A small audio embedding model, trained from scratch.
Model: 6.27M parameters, arch mobilenet_v2, activation relu6, widths [192, 240, 296, 368].
Training: soap at rate 0.004, 11400 steps, batches of 128, held-out accuracy 99%.
Data: 39062 training examples, 37.4 epochs.
Rows from block 4 of a small audio embedding model, named by matrix and row number. Rows with one number belong to one channel. Each number is 128 + 24 x the weight over its row's rms, rounded and kept within 0 to 255. All counts start at 0.
After each channel's rows are labels from the 100 clips, of 14976, where the channel reaches its highest value: "peak on" is the class under the peak; "loudest" is the band of the loudest frequency at the time of the peak. Only what is clearly more common there than usual is listed. The data: strings of digits, spoken by a formant synthesiser in many voices.
# convs0: expand pointwise conv (model.blocks.4.convs.0.weight, 960x240x1), inputs 160-239
# convs2: project pointwise conv (model.blocks.4.convs.2.weight, 296x960x1, transposed), outputs 198-295

convs0.223 [131 110 146 142 139 119 141 152  97 145 132 101 163 132 151 109 132 114 167 128 133 155 120 102 139 148 105 151 124 146 138 132 166 168 137 144 161 120 127 100  84  72 119 177 135 127  41 134 104 113  89 137 124 174 128 116 110 149 136 156 127 123  93  84 122 140 126 136 119 151 172  75 146 133 116 116 111 146 134 119]
convs2.223 [145 124 169  57 124  93  65 154 114  84 128 114 120 124 169 140 118 123 116 132 133 150 129 155 112 170 135 117 119 161 125 144 144 118 163 123 119  92 142 112 117 120 119 126 120 105 123  94  95 109 112 119 114 123 114 119 148 124 149 124 133 135 123 103 105 109 136 102 129 123 119 131 104 106  92 156 142 149 159 124 195 110 121 137 143 132 136 110 110 114 163 110 137 149  81 106 114 149]
peak on: /u/
loudest: 250 to 500 Hz

convs0.182 [126 166 147 123 133 184 135 134 142 137 131 119 140 126 140 152 150 129 145 130 131 136 126 110 174 124 115 143 171 133 103 111 163 121 125 134 132  95 156 130 133 154 130  99 123 125 137 131 138 126 128 123 142 158 198 104 130 151 106 117 157 108 131 157 109 118 142  85 123 160 136 154 111 122 165 120 172  98 124 126]
convs2.182 [101 159  71 124 106 117 145 141 101 128 130 144 106 133 119  84 120 100  93 150 154 107 178 139 113 137 134 150  80  87 122 127  98 126 146 129 148 119 143 111 141 175 164 139 124 138 136 108  99 126 113  99 157  76 141 159 168 111 117  87 116 133  96 138 142  80 148 142 164 105 120 179 131 115 115 106 159 119 113  98  89 152 105 100  99 156  64 116 119 113 121 155 157 135 132 104 142 133]
peak on: /f/
loudest: 4000 to 8000 Hz

convs0.614 [102 127 112 129 111 118 128 123  92 168 129 137 122 128 134 133  55  99 186  96 144 129 152 125 145 148  90 155 126 165 129  87 122 176 137 149 145 121 110 137 100 117 159 140 150 141  95 132 143  81 153 145 120 125 138 131 132 165 115 104 133 125 142 107 119 135 151 133 130 110 133 150 156 151  99  91 124 138 110 156]
convs2.614 [ 94 101 121 146 145 146 126 104 129 118 119 130 146  80 127  96 103  84 165 159 108  85 135 143 138 170 168 121 137 128 133 139 121 111 134 144 119 107 106 152 132 105  97 130  74 134 128  95  81 110  92 126  95 154 119 175 106  88 154 154  94 114 113  96 119 127 126 139  99 112 144 118 140 112 105 127 147 114 136 138 144 135 141  81 102 103 121 119 101  99 177 110 104 136 104 131 131 121]
peak on: /f/; /eɪ/
loudest: 2000 to 4000 Hz

convs0.509 [121 125 130 102  98 123 107 136 157 156 147 127 186  68 164 125 149 116 159 150  96 147 133 174 119 114 128 105 120  96 125 113 108 171 118 107 107 110 109 142 109 129 149 107 136 120 126 101 159 165 121 131 119 124 153 160 147 123 104 112 116 107 153 133 133 121 129 133 134 115 135 117 135 116 136 120 134  89 156 139]
convs2.509 [135 181 115 115 136 148  70 152 119 122 141 163 157 100 124 145 124 113  83 145  96 141 145  94 118 114 107 128 139 125  94 117 125 116 155 143 162 158 106 180 139 149 123 137 101 136  95 125 103 100  99  74 146 165 104  73  74 123 105 104 141 100 163 138 106 120 103 103  97 116 124 127 115 142 139 141 121 130 102 106 167 120 133 113 121 155 127 168 156 147  98  92 151 117  94 157 131 156]
peak on: /f/
loudest: 4000 to 8000 Hz

convs0.363 [149 111 104 150 123 106  76 188 108 158 124  69 122 131 130 177 147 167 156  84 132 143 159 127 108 146 147 127 144  97 113 176 110 108 124  82 126  78 125 118 134 164  64 170 141 128 121 140 174 127 126 161 117 119 171 118 103 137 117 138 199 150 115 121 110 135 149 124 137 107 133  90 160 142 158 112 176 127 127 168]
convs2.363 [169 131 142 170  97 141 125 118 125 124 153 120 156 123 166 115 142 135 165 121 113 162 138 127 114 133 134  94 115 143 124 161 134  81  62 145 130 119 105 121  97 136  95 130 128 130 152 158 153 150 151 123 124 143 180  99 200 107 105 117 145  95 139 140 114 125 102 142 103 137  97 126 116 123 166  98 150 112 108 124  97 138  86 121 137 109 136 123 148 112 106 150 115  98 159 153  91 124]
peak on: /u/; /t/
loudest: 250 to 500 Hz

convs0.645 [ 97 156 151 100 103 119 141 143 152 159 104 173 150  87 109 116 137 146 142 124 108 102 165 171 109 103  97 128 106 121 140 132 135 142 122 127 155 127 122 126 150 125 129 135 147 121 103 150 133 135 133 105 116  87 112 104 127 137 147 174 173 124 139 126  66 162  92 122 105  99  86 113 122 144 104  91 109 134 100  87]
convs2.645 [ 91 128  90 106  88 104 136 117 113 112 154 107 119 129 144 122 141 156 147 130  84  85 149 135 113 168 149 148 164 129 158  86 144 122 155 162 130 142 103 128 143 157 115  75 113 129 143 158 102 131 110 140 164 158 168 184 111 107 145 187 122 105  99  98 106 169 123  96  92 113 207 122 140 142 184 116 116  68 131 161 150  94 163 126 123 110 159 117 146 153  95 141 165 191 142 107  91  98]
peak on: /i/
loudest: 2000 to 4000 Hz

convs0.512 [150 136 122 140 106 130 128 118 108 128  66 129 110 117 129 129 127 158 126 121 129 136 105 138 145 118 133 119 132  99 111 131 172 109 128 141  99 134  92 130 134 130 156  80 122 109 132 120 147 134 123 110 160 106 201  96  90 121 151 120 161 135 147 148  99 121 120 177  99 101 131 131 144 130 128 183 119 131  99  88]
convs2.512 [143 131 123 119 117 131 151 143 130 158 176 122 158  80  98 115 127 166 117 174 135 135 100 145 128 133 131 100 127 142  86 149 119 169 124 110  85 147 134 101 113 149 153 104  92 126 133 116 116 156 104 167 113 140  92  91 116 132 114 105 119 140 122 103 147 117 131  81 120 117 156 138 112 102 126 152  97 128 125 118 136 137 113 150 135 151 122 143 161 152 149  97 150 104 143 134 122  93]
peak on: /u/
loudest: 250 to 500 Hz

convs0.643 [148 124 169 102 109 108  95 148 114 127 138  83 162 106 157 105 133  95 131  87  87 112 158 129 121 132 165  82 143  99 149  58 137 149 120 128 132 116  82 127 143 131 123 165 117 133 138 127 155 146 144 122  78 131 129 152  81 135 104 160 115 113 125 155 140 127 116 162 115 135  70 163 134 177 125 106 119 139 137 141]
convs2.643 [116 131 189 106 111 151 150 181 130 143 115 116 131 114 140  81 112 118  98  90 111 133  99 147 139 116  87 127 141 162 137 123 107 128 121 126 147 142 146 109 139 169 147 116  92 140  97 139 128 125 143 112 142 135 155 119 144 156  97 153  87 121 121 127 105  95 156 160 118 121 148 146 143 109 142 133 175 125 132 150 102 157  95 103 128 125 122 114 117 109 155  74 137 116  98 179 112 162]
peak on: /i/
loudest: 250 to 500 Hz

convs0.500 [102  95 155 104 113 147  98 107 102 144 106 103 128 130 138 117 126 136 128 118 115 112 134 134  75 121 119 111  99 165 130  70 129 127 172 119 111 142 149 119 166 115 105 131 124 127 136  97 146 142 120  88 128 135 112 136 127 159  85 147 125  86 103 111 146 118 119 102 131 144 117 102 106 137 103 140 124 128 179 120]
convs2.500 [127 169 154 124 123 174 150 114  68 113 131 122 112 153 108 123 143 125 163 159  90 141 112 129 105 119  75 119 141 139 100 121  83 101 137 129 101  95 115 132 128 107 121 115 171 113 112 141 125 115 140 114 159 163 153 127 123  98 118 152 128 108 127 135  99 150 138 189 115 141 135 102 103 102 189  87 130 126 163 124 126 113 140 116 133 131 140 118 146 147 131 117 149 104  99 126 157 116]
peak on: /i/
loudest: 2000 to 4000 Hz

convs0.720 [170 139 178 107 103 182 110 136 127 122 120 115 168 148 125 140  96  72 125 122 104 167 151 154 140 117  86 133 116 111 148  65 157 122 114 125 110 157 109 108 116 153 144  96  80 115 102 148 160 130 179 109 123 135 109 139 161 148 113 135 135 130 152 124 142 164 140 165 155  99 129 157 121 103  90 124 129  98  99 122]
convs2.720 [122 137 178 134 103 103  94 116 123 147 113  92 106 151 113 111 144 108  97 130 163 125 105 104  85 155 135  88 117 113 143 160 105 171 121 103 131 110  95  88 107 152 102 156 159 113  98 129 125 112 187 137 129 132 134 148 143 149 143 144 125  96 123 176 127  99 119 125 124 154 142 131  97 127 128 116 141 138 115 122 143 141 126 127 130 129 121 176 144 108 103 133 116 147 127 123 125 143]
peak on: /f/
loudest: 4000 to 8000 Hz

convs0.299 [134 165 150 114 129 117 134 138 130 113  96 146 122 138 154 204 156 140 110 135 152 124 100 134  81 176 109 118 110 104 154 155 122 114 100 104 174 130 101 155 112 123 160 165 128 124 116 146 106 138  91 145 131 143 126 132 109 140 127 149 125  86 129 161 126 180 146 167 147 160 114 154 146 135 136 173 116 135 122 165]
convs2.299 [137  91 153 125 104 159 115 137 172  90  95 103 125 136 128 115 133 107  92  96 103 135 121 145 144 115 163 142 157 108 120 123 114 143 145 187 138 149 104 134 103 110 120 124 127 138 123 112 137 132 119 121 126  84 164 145 167 158 121 174 160 136 110 157  98 140 142 119  81 154 123 133 169 132 106 124 117 115 118 133 107  93  65 128 108 113  96 132 159 102 178 149 112 140 118 142 140 142]
peak on: /i/
loudest: 2000 to 4000 Hz

convs0.161 [ 83 110 126  99 102 155 146 124 104 168  92 145 154 149 118 123 113 120 135 119 113 106  99 153  86  87 119  76 116 117 114 158 139 130 122 126 132 100  94 186 134  88 115 163 124 125 126 132 149 143 149 111 117 137 130 142 171 136 133 161 137 107  87 110 126 140 148 131  92 139 140 145 146 159 106 197 149 119  98 127]
convs2.161 [135  94 163 101 127 109 147 143 158 154  99 117 184 115 135 140 135  98  98  95 157 101 105 129 115 140  85 134  65 128 143  93 120 123 115 145 125 118 107  97 102 116 153 113 148 108 173 141 124 130 124  79 152 130 116 137 138  86 114 126 132 129 144 160 158 111 151 132 121 119 193 121 148 100 115 100 141 150 128 177 144  91 112 140 152  98 160 118 137 132  95 115 121 110 153 143 134 160]
peak on: /f/
loudest: 250 to 500 Hz

convs0.168 [135 144 116  92  76 157 205 119 152  77 163 172 175 188 150 107 158 161 110 101 108 123 154 151 129 126 103 130  65 107 146 142 109 113 127 142 108 127 154 152 105 145 142 129 137  92 138 129 146 125 120 130 137 145 145 110 104 133 122 109 139 114 100 113 160  97 119 101 126 165 107 159 115 106 134 118  98 114 178 113]
convs2.168 [128 119 142 136 128 131  76 140 144 115 158 119 115 115 147 154 177 102  86 132 165 127 132  97 134 100 114 120 113 103 106  97 126  94 135 124  87 123 133 128 181 122 138  77  79  89 110 131 126 100 124 158 118 111 143 113 146 159 145 106 113 140 129 150  88 150 107 105 136  81 126 127 145 157 152  76 138 102 145 144 132 122 127 106 150 120 134 148 102 174 112 109 149 104 131 115 112 117]
peak on: /i/
loudest: 250 to 500 Hz

convs0.268 [ 84 144 147 136  99 129 139 130 124 160 106 176 152 104 110 139 164 167  79 130 106 135 135 113 130 161 142 112 145 129  91 136 134 145 166 169 132 132 150 127 112 103 108 164 135 158 160 138 114 127 164 157 142 127 117 102 146  90 131  80 147 204 119 138 140 147 150 141 150 129 131 132 145  83 172 152 151 101 136 141]
convs2.268 [147 114 129 148 146 105 202 144 153 143 114 119 179 121 173 132 164  96 155  86 149 166 171 155  95 112 181 141 108 121 112 164 164 128 117 101  90 157 130 105 121 126 128 139 139 117 137 163 152 137 127 133 116 137 134 134 114 128 102  96 108  87 135 160 108  84 175 119 130  70 142  83 102 164  68  99 153 137 122 138 172 142 182 154 135 135 135 168 139 102 109 158 123 122 139 119 157 111]
peak on: /u/
loudest: 250 to 500 Hz

convs0.497 [117 180 130 153  74 113 104 125 139 151 100 128 116 144 155 131 129 110 152 126 120 122 143 164 176 135 147 120 140 135 179  78  88 164 115 152 132 113 141 104 111 156 135 119  92 114 134 125 145 111 111 170 166 111 151 138 148 141 111 125 100 128 134 118 149 122 134 152 163 134 109 121 123 112 127  99 130  99  89 144]
convs2.497 [157 133 109  97 160 161 111 131 129 145 102 171 141 136  93 126 114 111  74 136  68 144 121  82 149 130 118 125 131 119  91 119 120 116  89 130 117 117 130 132  94 127  97  98 117  81 110 131 133 133 120 138 145 113 161 122 137 128 140 107 105 137 129 118 120 100 142  93 105 122 134 123  74 136 104 154 136 188 137 146 169 139  84  95 155 141 123 132 126 110 119 106  95 116 108 143 135 125]
peak on: /f/
loudest: 4000 to 8000 Hz